python train.py --model="model that predicts nearness at each pixel" --dataset="small renderings of single solids in any pose" --train_examples=395000 --hidden_act="leaky_relu" --blocks_per_level=1 --block="basic" --loss="mse" --targets="nearness" --init="kaiming_normal" --residual_init="none" --shampoo_beta=0.95 --eps=1e-08 --precondition_frequency=16 --epochs=4.0 --adamw_weight_decay_other_params=0.05
Rows from block 2, named by matrix and row number. Rows with one number belong to one channel. Each number is 200 + 30 x the weight over its row's rms, rounded and kept within 0 to 999. All counts start at 0.
# convs0: first 3x3 conv (model.mid.0.convs.0.weight, 128x128x3x3), inputs 80-84, a 3x3 kernel for each
# convs1: second 3x3 conv (model.mid.0.convs.1.weight, 128x128x3x3, transposed), outputs 80-84, a 3x3 kernel for each
convs0.5,213,219,168,190,219,177,137,212,191,202,209,171,191,200,241,175,201,207,168,218,193,237,197,208,201,196,214,225,221,215,192,188,199,199,165,185,196,218,179,193,210,157,276,201,202
convs1.5,184,192,277,191,205,250,179,183,206,126,213,204,208,243,197,195,264,196,206,192,210,270,188,183,242,182,249,187,224,158,225,210,194,240,191,216,206,189,184,219,222,199,162,211,242
convs0.6,170,216,202,169,243,209,170,171,196,170,208,188,176,246,217,189,176,162,193,158,196,245,180,168,216,205,224,253,236,172,207,194,200,180,152,211,241,261,204,201,139,204,162,148,183
convs1.6,158,258,139,228,165,189,216,193,223,267,204,240,191,130,218,175,185,210,175,177,217,239,237,226,197,173,216,159,159,233,177,200,189,195,133,165,241,223,250,167,193,233,189,194,192
convs0.7,236,238,221,202,126,143,199,206,249,178,212,240,228,257,235,180,198,232,197,224,189,190,205,155,199,215,192,126,170,215,224,217,244,185,233,164,189,185,212,191,211,226,234,138,201
convs1.7,185,192,206,225,184,173,198,166,189,199,200,185,215,177,225,214,223,230,251,213,227,226,239,196,221,204,218,176,210,225,196,176,210,177,219,224,192,212,194,196,174,283,195,199,165
convs0.8,246,202,198,164,202,199,208,200,195,178,255,215,195,224,171,200,213,190,198,215,224,192,198,206,209,193,157,221,255,197,171,190,171,215,158,160,231,243,211,253,155,196,150,221,174
convs1.8,215,254,236,261,232,197,204,160,176,251,185,162,237,178,257,152,154,229,198,198,194,238,184,151,168,125,236,183,191,170,206,167,224,188,171,175,208,173,195,172,184,131,195,163,150
convs0.9,238,230,259,233,207,199,180,179,217,213,186,225,187,270,242,187,188,251,198,159,207,231,177,239,207,181,193,191,203,136,142,221,193,229,217,240,220,208,154,209,215,267,203,167,171
convs1.9,244,182,257,197,205,225,192,148,169,150,265,258,196,205,275,212,172,137,216,217,193,182,171,168,190,157,230,183,161,210,194,214,206,200,184,216,132,234,198,219,193,160,190,196,165
convs0.10,216,198,222,214,211,205,165,198,214,214,218,172,195,247,146,200,220,200,232,218,232,251,184,239,181,157,149,181,233,225,175,192,174,117,218,169,198,216,221,186,172,240,236,154,206
convs1.10,199,237,187,190,224,202,206,177,174,208,223,234,239,197,163,164,202,198,146,167,197,176,176,136,211,200,200,203,178,189,164,188,183,169,153,187,148,225,261,161,223,208,201,189,195
convs0.11,220,217,216,193,182,207,165,239,191,190,189,226,165,197,146,222,189,164,167,226,180,176,192,212,223,146,184,205,240,198,240,217,160,187,199,229,181,219,181,166,222,199,161,129,236
convs1.11,181,189,207,165,206,201,110,182,212,196,201,180,210,206,173,164,185,238,208,187,211,190,169,196,132,165,167,201,239,237,183,229,210,164,197,240,143,216,219,226,170,224,245,209,192
convs0.12,213,199,186,161,159,182,243,247,179,211,215,155,109,160,156,216,204,150,202,189,210,178,171,242,157,207,189,210,183,212,194,225,178,239,176,202,198,177,179,225,125,174,178,170,175
convs1.12,238,193,188,253,172,237,278,184,158,210,184,194,246,230,254,208,144,196,177,203,213,209,233,186,215,197,184,190,235,210,197,189,231,146,169,157,216,208,204,200,230,152,162,125,199
convs0.13,263,232,218,187,195,188,209,184,201,250,245,226,216,235,224,120,168,192,191,215,133,165,181,179,184,199,222,202,237,188,166,178,256,224,201,202,198,154,148,177,253,167,161,174,162
convs1.13,240,162,183,223,226,211,176,178,193,198,235,236,133,155,190,165,155,142,271,252,187,240,172,182,150,204,186,283,232,268,188,200,209,189,181,184,223,212,200,186,174,188,199,213,185
convs0.14,236,178,179,221,166,172,237,250,227,192,208,218,178,198,202,244,206,201,200,179,198,192,178,219,174,216,180,216,211,256,215,218,227,229,218,193,186,216,249,256,233,193,258,160,180
convs1.14,199,201,175,224,192,213,264,218,186,183,187,165,202,196,202,164,216,236,192,247,233,180,236,170,166,222,159,218,211,196,143,237,173,196,211,193,198,170,160,167,162,167,178,172,256
convs0.15,200,211,159,213,169,178,234,139,226,206,218,181,197,214,210,138,182,160,187,211,207,205,211,197,231,214,217,199,171,184,174,185,226,192,217,206,185,192,191,236,184,182,218,168,163
convs1.15,170,240,215,189,219,170,241,200,176,201,228,188,264,218,202,267,201,228,176,234,198,224,233,198,244,230,212,241,227,199,217,246,215,181,196,210,233,222,191,233,207,160,169,195,227
convs0.16,240,185,195,185,235,176,213,221,263,219,197,177,251,237,211,203,204,243,176,212,176,177,175,243,216,190,223,198,275,151,143,232,230,151,150,200,212,190,196,150,184,194,269,196,207
convs1.16,201,188,229,202,218,216,185,214,197,170,173,193,200,162,182,212,223,192,205,174,198,162,235,188,163,231,196,198,217,151,194,159,197,230,195,226,211,215,166,231,162,250,205,212,204
convs0.17,217,213,225,167,174,216,207,204,222,193,162,218,222,174,216,218,191,215,219,233,200,150,259,231,145,222,250,241,219,180,222,203,147,218,236,216,132,240,133,190,224,213,142,225,234
convs1.17,195,241,232,165,166,230,177,176,183,183,204,201,214,227,156,224,261,178,189,172,156,180,203,198,208,264,180,224,211,215,211,193,201,218,167,279,196,186,248,244,197,256,199,168,225
convs0.18,254,176,180,232,152,174,185,190,163,254,163,177,126,252,173,239,205,180,192,182,227,162,182,206,231,195,225,207,255,188,178,257,218,240,258,170,198,170,212,206,192,210,220,158,199
convs1.18,235,158,176,234,166,135,260,174,241,234,215,205,189,212,204,204,230,219,185,197,195,223,231,224,196,212,185,248,172,183,195,206,208,237,259,218,205,178,194,209,204,201,202,157,193
convs0.19,201,182,217,220,175,192,207,196,156,223,261,229,183,219,215,199,206,156,192,201,144,249,200,199,200,187,212,248,212,223,185,273,264,194,214,259,226,335,208,157,194,211,172,254,158
convs1.19,240,194,122,266,248,213,176,282,230,194,140,167,162,154,189,182,195,218,226,216,172,207,205,159,236,223,199,244,253,191,184,233,243,206,217,223,218,187,188,194,183,252,222,197,152
convs0.20,200,187,178,191,182,166,173,193,282,211,215,181,210,197,212,203,153,168,212,167,276,208,226,231,218,212,189,228,202,190,239,231,235,226,201,185,227,154,254,199,146,174,217,198,180
convs1.20,169,216,224,226,212,189,195,188,189,227,201,204,219,162,198,189,182,213,183,230,173,170,194,192,215,194,211,211,222,217,227,149,170,208,181,206,204,190,230,213,201,191,197,231,182
convs0.21,232,123,238,189,236,241,270,214,213,182,202,187,194,179,203,192,240,210,203,213,155,201,168,153,215,156,234,196,194,160,195,200,135,169,186,231,195,244,167,217,196,180,184,194,223
convs1.21,172,219,249,160,216,199,201,229,205,228,154,217,209,217,185,219,113,178,219,234,180,201,202,187,178,199,212,163,226,186,203,216,200,217,164,188,213,174,167,190,200,169,200,161,216
convs0.22,233,179,145,206,180,218,176,158,235,217,153,182,175,227,196,197,222,204,248,227,203,154,175,135,177,225,189,185,207,137,156,152,218,199,167,188,177,144,266,196,230,171,184,248,196
convs1.22,191,231,236,179,156,132,220,190,206,187,176,193,171,174,199,183,176,203,209,179,230,227,218,218,179,183,169,212,185,210,199,207,201,173,167,181,174,239,232,223,168,166,174,228,271
convs0.23,196,184,193,191,203,239,207,210,191,229,156,153,191,210,180,214,184,238,197,218,207,214,225,152,143,248,156,230,203,141,218,206,215,207,223,209,195,187,212,230,214,246,217,240,249
convs1.23,193,155,161,210,163,243,212,244,244,221,223,234,203,155,193,160,198,114,234,200,194,223,167,209,235,199,241,178,189,203,167,223,174,181,228,205,212,200,231,270,185,199,189,133,214
convs0.24,221,209,206,172,207,211,191,194,197,200,220,244,210,184,177,209,182,205,196,194,183,192,189,174,160,177,231,215,184,186,281,216,223,247,264,202,229,185,196,216,198,159,169,204,253
convs1.24,205,211,212,164,188,248,180,193,202,229,170,210,215,212,182,166,160,274,217,177,186,192,145,190,135,192,197,233,236,255,212,163,239,189,202,206,215,218,195,186,195,201,223,242,246
convs0.25,181,183,177,183,159,142,217,207,199,151,167,202,213,196,204,264,206,228,200,203,156,195,153,179,202,208,214,241,252,210,165,182,219,203,240,185,196,229,166,170,185,232,179,173,210
convs1.25,162,227,179,173,243,189,183,235,202,206,220,122,247,250,212,266,258,204,194,196,215,188,198,241,222,219,205,205,144,256,225,228,251,225,195,202,177,137,216,209,197,175,207,171,159
convs0.26,223,181,261,194,178,220,212,220,201,200,188,228,240,218,174,215,211,188,210,241,176,206,277,173,211,184,194,171,198,179,197,252,219,200,222,210,232,185,210,167,231,223,213,213,185
convs1.26,194,189,238,212,247,260,210,180,236,189,195,148,175,236,172,197,210,195,166,204,234,219,198,223,214,252,208,137,183,205,156,210,190,159,253,157,212,190,200,176,225,214,245,187,181
convs0.27,181,217,205,214,224,199,217,238,247,251,155,203,160,198,247,233,206,220,221,191,244,169,215,218,174,163,223,196,165,160,203,129,190,203,174,210,214,175,180,198,251,221,220,239,156
convs1.27,165,167,192,223,154,214,202,179,189,173,253,227,165,169,231,171,222,229,250,186,189,200,163,209,174,152,193,174,159,189,154,178,176,176,187,180,176,189,198,160,160,210,165,210,209
convs0.28,250,225,210,224,189,167,230,185,204,209,205,179,170,220,204,249,198,144,207,184,185,170,148,135,180,210,198,228,172,193,246,268,247,197,204,192,210,270,178,214,224,204,185,184,245
convs1.28,241,225,185,198,192,173,188,208,192,236,182,206,202,165,187,184,173,145,198,185,176,205,176,187,183,184,243,176,152,221,214,161,257,236,251,191,206,199,184,187,188,175,204,186,227
convs0.29,214,199,172,227,199,187,154,184,231,185,205,202,208,209,254,169,186,198,187,198,156,207,181,222,175,194,267,202,179,165,193,213,208,234,176,191,186,204,182,233,199,230,183,179,189
convs1.29,201,207,210,204,200,179,227,164,171,162,199,165,173,172,166,152,191,251,234,223,210,161,193,212,215,211,215,179,194,129,187,202,122,193,200,180,243,243,159,171,138,190,213,225,236
convs0.30,211,243,187,194,214,209,237,207,201,156,226,168,164,219,209,226,196,198,209,218,217,191,178,225,158,191,158,206,187,224,213,195,203,196,192,238,243,183,185,268,189,224,202,272,220
convs1.30,195,183,201,213,185,207,201,164,179,140,143,208,115,121,192,183,94,172,242,262,257,246,174,246,274,232,191,244,228,164,192,167,154,192,174,216,140,151,177,168,209,179,266,194,146
convs0.31,181,205,150,163,251,258,181,208,172,219,192,177,218,195,179,184,219,214,220,186,152,219,177,198,202,175,247,216,220,226,245,147,164,159,202,205,263,199,165,237,214,148,195,208,201
convs1.31,198,166,250,210,228,189,220,219,193,252,188,197,246,195,167,185,207,160,223,255,216,202,242,174,248,229,192,203,192,212,220,160,180,187,170,221,216,199,208,206,170,205,178,163,224
convs0.32,190,209,244,193,166,207,195,225,170,211,198,208,164,203,223,199,212,153,200,208,206,193,172,181,203,204,177,247,184,235,172,232,192,193,187,213,188,223,202,211,191,201,218,244,265
convs1.32,181,183,231,165,207,207,197,217,210,175,172,190,193,237,209,218,259,190,221,230,180,235,226,205,218,185,178,150,184,166,180,212,176,212,200,213,201,213,203,205,189,230,208,196,249
convs0.33,221,201,246,250,209,190,184,169,187,175,176,157,207,206,223,221,209,222,216,251,270,187,215,207,206,167,151,218,205,143,190,143,176,209,199,198,211,241,185,177,176,214,216,212,208
convs1.33,215,237,199,197,168,178,192,220,243,192,178,246,167,175,196,240,233,221,210,200,211,184,215,159,195,195,201,189,173,180,213,237,168,189,203,202,183,212,175,217,211,217,203,204,173
convs0.34,208,175,254,225,214,237,182,193,270,239,207,196,199,226,215,216,168,175,167,193,134,188,215,231,201,177,206,197,211,207,195,194,168,225,197,194,223,182,193,183,210,195,176,175,209
convs1.34,283,222,210,155,151,223,154,178,209,184,216,203,183,206,198,124,225,203,177,182,142,228,189,178,174,205,186,203,204,175,217,270,243,218,218,198,193,231,210,231,172,193,217,214,209
convs0.35,216,193,214,228,235,224,170,145,240,245,209,247,145,145,194,156,191,182,174,251,174,246,183,203,189,159,166,222,234,169,216,155,167,236,221,205,175,204,239,257,187,215,257,205,158
convs1.35,162,171,250,171,226,208,187,173,177,152,193,221,204,201,232,169,186,192,184,219,187,182,231,192,149,186,219,177,178,179,202,186,173,134,168,135,218,175,179,165,200,200,233,257,197
convs0.36,182,164,196,214,191,229,178,234,163,161,166,205,206,181,153,222,195,266,160,234,200,177,230,232,168,186,198,167,227,226,188,238,200,225,193,140,248,216,194,198,175,191,178,135,158
convs1.36,223,211,216,186,234,197,212,191,222,234,163,210,197,193,171,193,178,167,191,174,198,182,166,186,198,183,227,232,199,151,201,181,238,191,208,210,184,173,189,232,200,147,221,186,179
convs0.37,176,143,219,227,186,220,207,203,158,187,195,211,230,196,223,254,203,185,199,229,256,174,199,213,148,208,233,214,165,210,209,159,218,226,179,171,171,192,197,188,163,190,260,199,209
convs1.37,247,208,107,216,208,224,169,216,226,140,218,146,166,192,194,144,213,256,181,180,180,180,232,154,216,180,199,208,207,199,170,216,135,209,226,154,200,180,203,239,224,191,291,226,219
convs0.38,162,229,284,211,197,234,274,238,246,168,260,209,173,205,194,233,208,220,174,232,186,224,227,178,208,199,217,163,173,184,234,192,155,164,158,208,224,239,143,178,184,251,195,183,171
convs1.38,218,156,158,182,189,176,171,222,230,238,157,197,214,167,194,165,173,177,209,229,191,222,175,148,212,172,186,225,222,221,238,196,190,226,216,240,258,223,225,157,207,218,205,195,209